From a checkpoint of a small contrastive image-text model: 64-pixel images, encoder widths [24, 48, 96].
Rows from block 3 of the image encoder of a small contrastive image-text model, named by matrix and row number. Rows with one number belong to one channel. Each number is 50 + 10 x the weight over its row's rms, rounded and kept within 0 to 99. All counts start at 0.
After each channel's rows are labels from the 100 images, of 14976, where the channel reaches its highest value: "colour at peak" is the nearest of a few named colours to the mean colour under the peak; "responds to" is what is common among them. Only what is clearly more common there than usual is listed. The data: rendered scenes of coloured solids on a plain floor. In brackets: how many of the 100, against the usual share in percent.
# convs0: expand pointwise conv (encoder.blocks.3.convs.0.weight, 192x48x1x1), inputs 0-47
# convs1: depthwise 3x3 conv (encoder.blocks.3.convs.1.weight, 192x1x3x3), a 3x3 kernel
# convs2: project pointwise conv (encoder.blocks.3.convs.2.weight, 48x192x1x1, transposed), outputs 0-47

convs0.127:41 65 50 59 68 66 41 46 43 71 37 51 49 64 58 60 56 71 53 54 56 36 44 40 44 59 59 48 59 43 33 35 56 45 51 66 41 43 62 49 49 57 43 40 50 43 53 56
convs1.127:52 59 54 56 51 53 32 34 38
convs2.127:33 37 56 53 39 66 65 44 44 39 64 45 41 48 36 32 41 36 58 45 53 68 52 54 67 47 46 56 39 70 62 56 56 46 51 54 65 58 40 56 46 45 38 48 52 38 39 50
colour at peak: brown (33 vs 9.8)
responds to: yellow object (100 vs 22.4); its colour: yellow (43 vs 8.5)

convs0.70:49 53 78 48 57 36 60 54 31 57 49 61 53 58 51 59 33 70 44 40 70 39 39 54 51 53 44 53 55 40 51 49 32 39 48 50 54 58 54 61 40 45 55 39 49 43 32 52
convs1.70:59 43 32 63 55 47 65 50 53
convs2.70:45 54 33 51 54 59 43 37 67 49 46 57 35 40 56 27 67 32 43 51 40 50 55 43 54 41 63 47 47 61 50 44 60 47 40 56 41 52 30 56 46 67 56 50 56 37 63 62
colour at peak: white (64 vs 2.9)
responds to: white object (82 vs 22.4); its colour: white (60 vs 8.2)

convs0.136:52 54 44 59 53 52 50 23 49 44 44 57 64 61 52 51 53 58 64 38 44 39 62 54 40 42 52 27 61 35 48 39 50 55 43 27 64 48 50 42 69 54 58 64 56 47 53 49
convs1.136:59 56 55 47 52 43 37 33 34
convs2.136:51 60 36 58 58 57 47 33 55 44 47 61 64 70 61 44 57 67 57 26 51 49 45 32 30 52 52 45 59 39 64 58 35 47 54 43 56 55 37 53 61 59 61 51 54 44 48 52
colour at peak: brown (30 vs 9.8)
responds to: brown object (89 vs 22.4); its colour: brown (37 vs 8.4)

convs0.126:49 54 50 49 66 57 52 52 39 47 28 64 43 58 44 47 55 59 50 40 47 41 50 57 42 43 71 35 67 41 37 38 52 52 29 50 44 51 47 52 59 56 49 56 81 42 44 50
convs1.126:47 53 50 38 28 39 49 40 45
convs2.126:35 41 58 42 44 48 49 43 70 50 63 36 46 47 45 34 36 31 49 61 61 52 48 59 66 46 34 68 27 62 54 59 54 49 58 55 52 54 51 47 34 42 47 48 35 52 55 44
colour at peak: brown (36 vs 9.8)
responds to: orange object (89 vs 22.1)

convs0.69:38 60 58 43 40 54 54 40 45 61 63 48 64 54 43 39 43 59 46 52 52 44 58 49 74 30 47 58 45 59 79 41 46 53 41 42 50 46 44 54 41 55 54 64 47 48 37 29
convs1.69:41 38 47 35 36 42 42 45 40
convs2.69:53 33 36 57 60 59 35 26 62 40 46 51 51 56 53 35 61 39 62 49 46 40 55 42 54 40 53 60 35 46 64 48 41 42 59 47 53 52 42 41 45 63 57 41 46 48 74 59
colour at peak: green (27 vs 1.4)
responds to: teal object (61 vs 22.1); its colour: teal (48 vs 8.1); disc (29 vs 12.1)

convs0.59:51 46 51 45 57 50 40 57 74 66 58 55 62 51 44 60 44 45 50 59 56 56 37 45 62 52 26 66 34 53 52 53 54 57 56 73 30 48 54 44 39 50 46 52 48 62 65 41
convs1.59:50 41 43 44 60 53 35 53 31
convs2.59:58 42 47 54 62 42 40 61 63 60 46 59 60 54 49 60 40 45 51 52 67 56 38 55 59 51 33 70 34 44 53 54 40 55 51 66 27 56 53 42 37 43 50 59 49 58 69 40
colour at peak: green (53 vs 1.4)
responds to: teal object (79 vs 22.1); jack (29 vs 11.9)

convs0.29:30 49 49 58 50 65 51 47 50 56 63 49 37 47 45 46 47 35 41 43 54 74 38 24 59 62 37 50 54 66 55 49 58 49 50 69 39 57 42 64 47 49 43 38 51 40 50 58
convs1.29:48 56 46 55 35 41 32 40 41
convs2.29:41 48 56 39 57 54 49 37 37 52 35 56 47 41 30 39 68 50 42 55 44 46 81 53 54 32 56 44 42 54 42 33 66 56 36 37 50 52 44 46 52 65 52 46 55 43 46 50
colour at peak: brown (56 vs 9.8)
responds to: teal object (63 vs 22.1)

convs0.114:42 59 58 46 37 47 41 44 53 61 76 36 56 57 70 58 35 51 56 63 61 37 37 52 63 45 35 63 48 48 58 44 47 46 57 52 54 40 65 45 40 39 46 51 36 57 50 37
convs1.114:54 56 48 56 73 61 51 62 54
convs2.114:40 56 55 51 65 44 51 44 56 75 25 54 49 45 46 46 57 46 42 58 67 35 62 66 46 48 39 49 38 44 29 37 57 58 46 48 34 61 56 52 53 57 54 44 42 44 58 44
colour at peak: green (89 vs 1.4)
responds to: green object (100 vs 22.8)

convs0.125:70 39 44 45 64 50 35 42 68 42 45 54 71 62 45 58 42 42 48 31 51 43 46 59 34 49 36 44 51 27 52 69 45 48 49 42 54 48 39 43 50 40 56 55 55 54 60 50
convs1.125:40 55 44 50 60 36 49 30 56
convs2.125:49 26 44 39 40 65 47 52 52 31 44 38 59 52 45 57 51 47 51 31 43 54 59 55 45 46 38 28 67 53 45 62 55 59 48 41 62 35 50 40 67 45 41 59 63 53 52 44
colour at peak: green (27 vs 1.4); brown (27 vs 9.8)
responds to: teal object (86 vs 22.1); its colour: teal (26 vs 8.1)

convs0.151:49 46 56 75 48 61 57 54 40 36 50 49 44 51 58 61 43 62 72 38 49 53 34 50 41 73 53 40 74 40 46 49 44 42 49 56 58 54 57 55 58 36 43 55 56 44 37 56
convs1.151:44 55 66 52 53 72 52 56 58
convs2.151:59 41 43 56 34 52 39 51 48 33 57 45 52 51 40 45 62 53 51 49 45 32 59 45 56 44 50 60 47 48 60 47 45 21 61 43 65 38 34 68 42 63 43 47 49 49 51 72
colour at peak: brown (38 vs 9.8); yellow (35 vs 0.4)
responds to: yellow object (100 vs 22.4)

convs0.51:47 60 57 50 37 52 35 46 54 60 73 39 62 62 76 54 35 53 62 62 59 37 37 53 56 48 36 63 47 48 56 45 47 46 58 53 57 43 67 47 42 43 46 54 35 56 53 40
convs1.51:56 59 50 53 68 62 55 65 57
convs2.51:46 60 59 54 69 40 57 46 54 74 26 60 39 45 50 44 56 50 41 54 69 33 59 61 45 50 43 45 47 47 34 36 53 57 43 46 30 64 55 55 52 56 58 45 44 41 53 44
colour at peak: green (85 vs 1.4)
responds to: green object (100 vs 22.8); jack (31 vs 11.9); its colour: green (27 vs 8.4)

convs0.139:55 53 47 62 52 55 35 43 57 54 57 59 63 90 48 47 36 49 58 46 62 48 41 52 56 47 36 55 54 49 64 48 33 37 58 52 53 67 49 51 37 60 62 57 45 49 57 50
convs1.139:46 44 46 67 50 53 69 61 54
convs2.139:44 53 55 60 58 33 62 43 37 63 47 55 36 42 44 45 55 51 42 37 57 41 48 55 42 53 36 45 55 36 30 35 46 47 56 50 41 69 50 53 65 58 52 33 53 27 35 54
colour at peak: green (46 vs 1.4)
responds to: green object (61 vs 22.8); pink object (54 vs 22.1); its colour: green (34 vs 8.4)

convs0.179:53 45 38 56 51 42 58 41 57 52 61 53 50 50 52 49 43 43 41 43 59 74 39 48 41 68 24 51 51 44 59 70 37 47 65 50 52 65 34 49 45 43 70 37 46 46 50 56
convs1.179:50 42 59 56 46 69 55 66 58
convs2.179:47 45 48 68 50 48 56 47 42 46 63 31 49 46 54 55 46 51 56 43 56 57 43 36 51 75 39 71 38 44 48 46 46 40 67 55 41 71 45 63 52 59 34 47 34 45 40 59
colour at peak: green (35 vs 1.4); cyan (25 vs 0.4)
responds to: teal object (88 vs 22.1); its colour: teal (38 vs 8.1); jack (30 vs 11.9)

convs0.111:59 59 47 54 57 50 44 32 53 56 54 57 74 77 60 46 43 62 49 39 55 32 44 56 45 42 41 46 54 37 62 49 35 44 48 39 61 59 50 48 47 58 71 54 51 47 40 35
convs1.111:46 39 42 60 47 57 71 61 54
convs2.111:48 46 55 62 57 42 56 35 44 58 57 53 31 44 47 34 55 29 47 39 55 55 49 53 56 47 56 47 44 48 52 38 44 40 46 56 43 71 37 44 45 70 55 31 56 25 56 55
colour at peak: brown (75 vs 9.8)
responds to: brown object (96 vs 22.4); its colour: brown (56 vs 8.4); disc (34 vs 12.1)